{
  "questions_per_image": 4,
  "encoder_arch": "pvt",
  "encoder_head_dim": 48,
  "fusion": "prefix",
  "fusion_encoder_width": 256,
  "fusion_encoder_head_dim": 64,
  "fusion_encoder_parallel_block": false,
  "optimizer": "soap",
  "shampoo_beta": 0.95,
  "batch_size": 64,
  "epochs": 1.1,
  "lr_schedule": "cosine",
  "warmup_steps": 680,
  "adamw_weight_decay_other_params": 0
}
Rows from block 3 of the image encoder of a small model that answers yes/no questions on an image's attributes, named by matrix and row number. Rows with one number belong to one neuron. Each number is 128 + 32 x the weight over its row's rms, rounded and kept within 0 to 255. All counts start at 0. Numbers have three digits each.
Before each neuron's rows are labels from the 100 images, of 14976, where the neuron reaches its largest size: "top examples" is what is common among them. Only what is clearly more common there than usual is listed. The data: analogue clock faces. In brackets: how many of the 100, against the usual share in percent.
# gate: MLP gate (encoder.blocks.3.mlp.gate.weight, 336x128), inputs 64-127
# fc1: MLP up (encoder.blocks.3.mlp.fc1.weight, 336x128), inputs 64-127
# fc2: MLP down (encoder.blocks.3.mlp.fc2.weight, 128x336, transposed), outputs 64-127

top examples: dark face (86 vs 34.9); ticks (51 vs 25)
gate.72:074113169158103137160125118124138144114131224120143104116169171124099123091095125134168107122074138137147141179127115138142143168160151124100059096101108097141171145096145163094169193092142150
fc1.72:141174072170108138125103105146116124121155177110161185123172172111098132125145185111075092105142146180100104104202153156117118167136128119112096129140104089093151162118136192095085106188123120
fc2.72:158084115127136133146127064113187159080157136133175139139120109138110135070101161104066111124126098114165075174102141127094136171138138098121088103140156103198125131113199155118172123130093152

top examples: minute hand past 4 (34 vs 8.3); minutes: 20 to 24 (34 vs 8.3)
gate.21:148183120129146159137070105106148120151165163185161066179157123178078127095085119079094167102156133095108128101160110166124104166155122148176177141104123152113115155109179153133109096124178093
fc1.21:109116144114135133122044131060101117092100144128095176142112062162121151149158102151128137158092093195170102143110098111085138117132126130155177092163089157197122128148174174103067082083142094
fc2.21:167145071128131101129114137098111164120144160162135064120093161142148139125120148178109089105169172118126093151151139134138129145158154107117100123123186105117048082068123176059136153145160189

top examples: four ticks (57 vs 24.7); minute hand past 5 (29 vs 8.1); minutes: 25 to 29 (29 vs 8.1)
gate.313:102153179085168122140128155131081152175117150101180163059107156071188176108148096171148054119115146119106121108104124095103093107108128083149160055128165123106113200164136187115073139108140101
fc1.313:163112121143168132163130128145165118142112078134097097137147176121120123191150067112134088140113133085221111109152073105120174141141146133144192080197140167142143084143119082138139158155119143
fc2.313:083131121125134147085167104169190180179139141113149155133084172197111174076152160123081151142138180121107164138128129169101148138139107112169157146127108161099091170188133171154140136106078146

top examples: numerals (53 vs 25.2)
gate.1:126075152161119163138110157085139107147178150128151182159121108063146130040169087082122114135208160195133121135117148142082115113117116110109172155116148109173093143132170114132126110094134187
fc1.1:151159155161152115087070170089059169138097146102111141139172111165121176152155105111160142183147201089139119107100129118111156124092057117196112111109097119134057111164104117138174132136148130
fc2.1:143133111090174165085122179124142187130132185109099107070123142120125150136140140121076170107155177111114153141120093111107116146122143115049130121103141122142174163129178169142131135095151109

top examples: minute hand past 1 (26 vs 8.4); minutes: 5 to 9 (26 vs 8.4)
gate.125:159187155090188180133163090062081109127135125110129138113130171133138202177097122061143143108159135151100119157129113136165078100138107115089205177132161121138144169157155102107116090162117135
fc1.125:116094084121095144122162129103099157127156114148087111104144137123186121201102114128105090089174149162126093107117108098090082127060215077090046120143164097129134102123179109096165153131170099
fc2.125:128149110120185174128126083149084143130112121114070143152176093096088145089173143121133087110173125087098098068109141124099188115133142203083116122133166085193140117089131109113118175126153172

top examples: square case (87 vs 29.7)
gate.112:132132111120138083169187115085095163105106129120150091166107141137204199085061137121089128123129098125101117077167158131155137117188146177167146155166168162125186171180115103133121110123181092
fc1.112:203141118106100102140133111096173107136119136080147152116072066163114176141146071068128143129136123105171098156066067143081154076095150135151124125118105123112139170084137114172085087143152156
fc2.112:099086120142098170148121142195121197162152102185121117170175120123217061153091108070133131137097108101160123123146129142088142155115106075184205103114152145109143150137071107149118114158107154

top examples: minute hand past 4 (34 vs 8.3); minutes: 20 to 24 (34 vs 8.3)
gate.235:105141142076114095105128100106090145154149134098129093180126089158153087173094081107190139206072152097110076114174113136214129100073108177141130146152180087136125140082125120121142061102204092
fc1.235:133061117156152103057118155141169144141126133075156185095169112182133110064112120131094096145106141146081130092115172136081144110143094126089108064110116136126125136060071130123154180162154182
fc2.235:188131125156091149167089129117080118099139096159130103139127118160103113125176154100134082095115140125103156120174173103146136125138122161191134111129106153115084139184116151063083156104170128

top examples: numerals (70 vs 25.2)
gate.166:150080123153165151134047108089091175087134113100120144140147102087168185125127096067122151115139132118142104108063171090131123142133175115125138134112120126166177129109138161181128074100088151
fc1.166:147151154105133139170096088112138075121143105123177151130135084122195086107124164107091173120127179171129179162085127162140139131106115105031193110098115106135070145136088056124132161124145154
fc2.166:154166148130064155126097103127110103116131108126087113085118185141085157133105115071184166135108141166196164111047165197157119121129178139094083164125121124206154100117113141136147156110147114

top examples: dark face (100 vs 34.9)
gate.284:100198177103145118116129129126080126109136178125130096170087175177128102143095132192162129107138127118096137145117148112147137175126127081083078142134172146133180211107155137120141151176108170
fc1.284:194157095164147140136158166130158156124099162171202138140137155054134094124178116142110095096142143171150080174155118126047083138086083109144138152106151175133146124118151101111107064144102135
fc2.284:151185145088098062137124202167060135144065155123119137097172138166166120203130179123123141104155141103136188180131120113096116142123120167135125110113138138166127176097104169136138157138130114

top examples: square case (63 vs 29.7)
gate.312:151164083109126144188146116106120099139100132081098147106171144104146133165079079106129159154077071131133087109116153109157066116189089087140163113131127079114093203153152184132165101083134151
fc1.312:145072112083098075171105125124159112181145149079138155117034164112108110153138167129090119140141162098086130105209107120103144175149089099117167118103093145129174150091166111137079134089084146
fc2.312:127126100101164161096107130123145179193129180153155155174153143170188105120088129140139107151102117192108166159176049076103141084074131139133115109178117127167136078062134132056119090134147102

top examples: dots (51 vs 25.1)
gate.141:109121124136142145173077088147142115150180138162142137154135132115162121137155108130238152118068143173178086115154152118160111157096123078138035191097122152106142110119132156095227137126144147
fc1.141:107125138103121087132100102141125133153120071122110148134141144142157118114094189215151142140069113085118201121127168137146104045153125029095172071110122171192097108125122150158102127179129103
fc2.141:075124188058113107115110084105128098179182122167104128168135117121124086136102147111141091129111170135136171074142155166110161146135183109092095115103136104174111136196099151119207136158171150

top examples: square case (68 vs 29.7)
gate.243:108079185095088139094104148105156110084186182128094184157160122110155164104146146137142176151122068126126098071114160137060171101144148130162091145142146113157161130184119098116136159118127106
fc1.243:140122106115115103153114092093093158097118079121122114121155082134137125153064114089140101163108207136147139157120138091144117112122145124071089117085167156114121154112191157086084111170135123
fc2.243:151071096153127123119080120162162126160144131174138081071127104166115123099117140116115121120111124187096127132130151184196099141112110162140138108129102117156138075098128158148137215168118137

top examples: dark face (69 vs 34.9)
gate.67:053152103176178187156126099188208085104119139051183107141138183173116110088111092161150130105142132113127135136188110148131093152151091156105125156093127165161156132127092072163155144170140162
fc1.67:130103109171128113158125101179113118151123081133142092100140129132102138153100149118105105089147075161103126129135093112186112140111179126165107161116173117075140113109145094128112093065114032
fc2.67:167150077118145163132091157106135139126128182051113191140061096143136126095117109136139135094120134119146112083178064099122226105096124116120136159175096141138114133178155109107116128105102109

top examples: dark face (65 vs 34.9); ticks (62 vs 25)
gate.97:121162116160138127097132071147083113190132119154180114123125103142111146156107111161147090127105161067104124128098172095109125094098086152140175114118130161144104151109046119100169061150130135
fc1.97:124099111095125140143159138103102145144083177180114074064087152139095167167153167060102174102113135137150095076124106176125093090200114134098131116102125125093130141135195128144162125116128169
fc2.97:147161163150097099189168142130132078142173153095129111121099113130165121174099177183157145169085161106067059137157147133110157130165106124119142075122125133155118105062085076103125134127128124

top examples: four ticks (85 vs 24.7); dark face (61 vs 34.9)
gate.151:088113130134201119154097112117144119150134139111094157158178117115123091107198123114151166106096177073142089104135101103071080174119107081136131133116056197139161138185109137166209082116096124
fc1.151:184163138079181147088106114159134083121112128142053096137168156137172136182120154141155089107147078088148121125156136116105134076125117133076101091181150146187144144129095136144122133084131137
fc2.151:123138115122153121198116145101170084162095178184147170152100166094109148135119105148139098186131125163073161187174153117134142168199128119139109100077115144128119091110100138147178135046049155

top examples: numerals (65 vs 25.2)
gate.51:119147089164135148090087142113054123122183096132139098057168133103143168096147125100128107125103195137098085085107153112129114085061158055143161119157144119105094164152108141130131171121150114
fc1.51:102140144155110142076182161155130149176144144084147095148146138099133112078079137103090101137131104198178092193122146117116074190145128091087172119082094123132122098157184132114120178123125112
fc2.51:139122107233116119114147095104121130169139088116142130157121207105128123169120137154108133152153167155151131111143098154086127131117127064174093122108106086155100126166075132143096132103173131

top examples: numerals (54 vs 25.2)
gate.248:093116150144154157148214131073103072112081108130136106163131108117175095145139188094175105095095107133094105125138105095154149110118146170082145100129079144096089119126120114098133092102128085
fc1.248:149144103142120091181142138140085090148071132106108142110112103086151106178164204136152149084070101116145129129081168184158160155109061174153090154200145138084129165058129104166110159136176134
fc2.248:107176158119140098140086124169183111119196148136136134095166121075092060123199102136101110138109107117177088116038128167115090119123107083089010121137147095127207132144130125097126147191182132

top examples: minute hand past 1 (25 vs 8.4); minutes: 5 to 9 (25 vs 8.4)
gate.188:104119090079111096088154111126233170136081109130131185142158159134094073054143154188081077181174111087062161159158139149073107113132117156106145152135113125153111131164166098147122144108136109
fc1.188:142163130158155166123091121145129115194143201172103121146104117170096164117165155119172179089144131147120142147084153143145086146150086086179113170203123145124105127142115155076170138116159138
fc2.188:137111166093147163101061063137114156157114153068142137149136134144103112153163102104162071162137148097182125166169120146161179146132095099123123167149148048076124113177077072132108115083114152

top examples: minute hand past 1 (27 vs 8.4); minutes: 5 to 9 (27 vs 8.4)
gate.297:109085099169153142138120158135125111134175025071135085110153098136181154119103128117121148130132152112116155102103145113145103097119167130061137127168166122195103083169120088083138134162107163
fc1.297:114122170135151157147125180087134107145102132117090173121095098131210179096083074128139108123079108135153104138122114183103147054149132134128106139171107106155132056127108134124172140132126139
fc2.297:131099181132131151110102149102072069123153145181089127092123214148090133142105087105106097121139084068090180059139118147100123091171118161136149107080132108101140160210216099148162101081153089

top examples: dots (61 vs 25.1)
gate.138:096174101034171159118185133159142143166103149151117137186106139123158089166155125129097120079167084145130073115088136131075123145112138123154138135108153145140117161119184080196105078194115103
fc1.138:167134154129127166086085150084166073072142099139075143122101076136196139093121152078101108168101142130142098128115130093174163097077120146110137144153137121137135148156071106074131131107118147
fc2.138:154071192144131127162063145152131121149134133121144138144096206156150112098132127097137090118099077137152145160111134140141140124161151198166098127176128075137064152178131119101107160057133116

top examples: four ticks (55 vs 24.7)
gate.45:117125169116108123103123099139116075123127082097073164113149113144077159185141154102151138190120133119185141141070118150092130149092134172123087147102130154121160124171123105173138100117160055
fc1.45:131099101145170062119151169152155159151138143173189121118051137118178120106134127197103134108133117138109116168163164134144103131140168113181110089112102106087148110098114147115069125124098209
fc2.45:113113140152136120123115104137095128134075125144128120117098154175028156160154156107155076106132137149191167120091118189099182140112145155126153162107135094162102154154135127137079102191194069

top examples: dark face (79 vs 34.9); minute hand past 6 (43 vs 8.4); minutes: 30 to 34 (43 vs 8.4); hour 6 (32 vs 8.1)
gate.52:138114133121154160099133137127048112164107126156147122188095148134113124116054162135166126133113102119111095189120093099042058084120137147070116174111086099143114107113117109170090053135156077
fc1.52:116096143113080151081132138161081139108153136146176153178120077140160162103106108165118122149080126118186138195134111108147140160141157166154154186163108126151094109126114116119138110114114093
fc2.52:127126176171104079135113082109152143107192139121138148213126154162079146137131144115111123085107124147146147080130173124115092196099058125114158129140122170162120125153061075076104147108162064

top examples: dark face (100 vs 34.9); four ticks (54 vs 24.7)
gate.310:164128145129154142157157135132234164139159094071195150106167145145131097147138089110135127140123075110131148127112086102127125132171115093073163128155109074032122124205113106146141109157156116
fc1.310:126138136111110122100119148121120181142082172124109185090159093132176201133177041087075119169055154124097140128115106155168168087136102159108148175112118077153174169157121109107143140115165070
fc2.310:106115147134110116107110092133146112065180223174138081123123145103123116161178164103095150060130123066140130116118171155099111116136149165137096157146130058124072069116189137141131126151095129

top examples: four ticks (63 vs 24.7); square case (63 vs 29.7)
gate.186:122114135087129084124100126130155162109153112117141124093103132106135114151116135057134136164118152150149149208128135133082101137121141182134148136117108116164121204113082112147207130095053164
fc1.186:082039124141116121140088157154142104138140170144130112189117151121127122156130090112173107191081176142151079148134186170104107109101082152137124093127119134105180125147142095180133076107153132
fc2.186:119125176134178084170113143169147130138095159108172123166135107126155140129113110135057164158109150117118184075122096144158083119053072127163171096097209106096108130118122156072100185108148102

top examples: four ticks (85 vs 24.7)
gate.167:102146080054090148123126083159075185169118160105156162118148141119148103098156109109094128146154117093170113085119167135129149135073117169169165132100120136075147154166120143132119164112146147
fc1.167:133110091087130152111140081139129152128163119149108120178095196140158140159128112127131110080121049071152192099159138100116144128154110115108106133165185128118122122214191113118221129163132071
fc2.167:079165121099115100126096138194108158131145121130196069129124165099146108083124125193080096142152094199109138138130113069130135155106151131151122153082162098164176126123121160134076113054118114

top examples: square case (87 vs 29.7)
gate.233:103147198136129128126138086115103150154119174120103110188120177110096183050122168187123183146109125114115135105099097134089127048203134094149156183163108147146135147157120103119144193162094144
fc1.233:116181095150105113117113141141143184084109168128113163161155125137097112081167161068142080151130127114111125080105123105117102094177106097149165085181143120141133205104168151139128162102141146
fc2.233:118103125109143099110140112119121124138156099070145131070121134155112119076125112152094142170072140139039147139177139222146110120093155174102152120115127116116098126088138154100164170164174136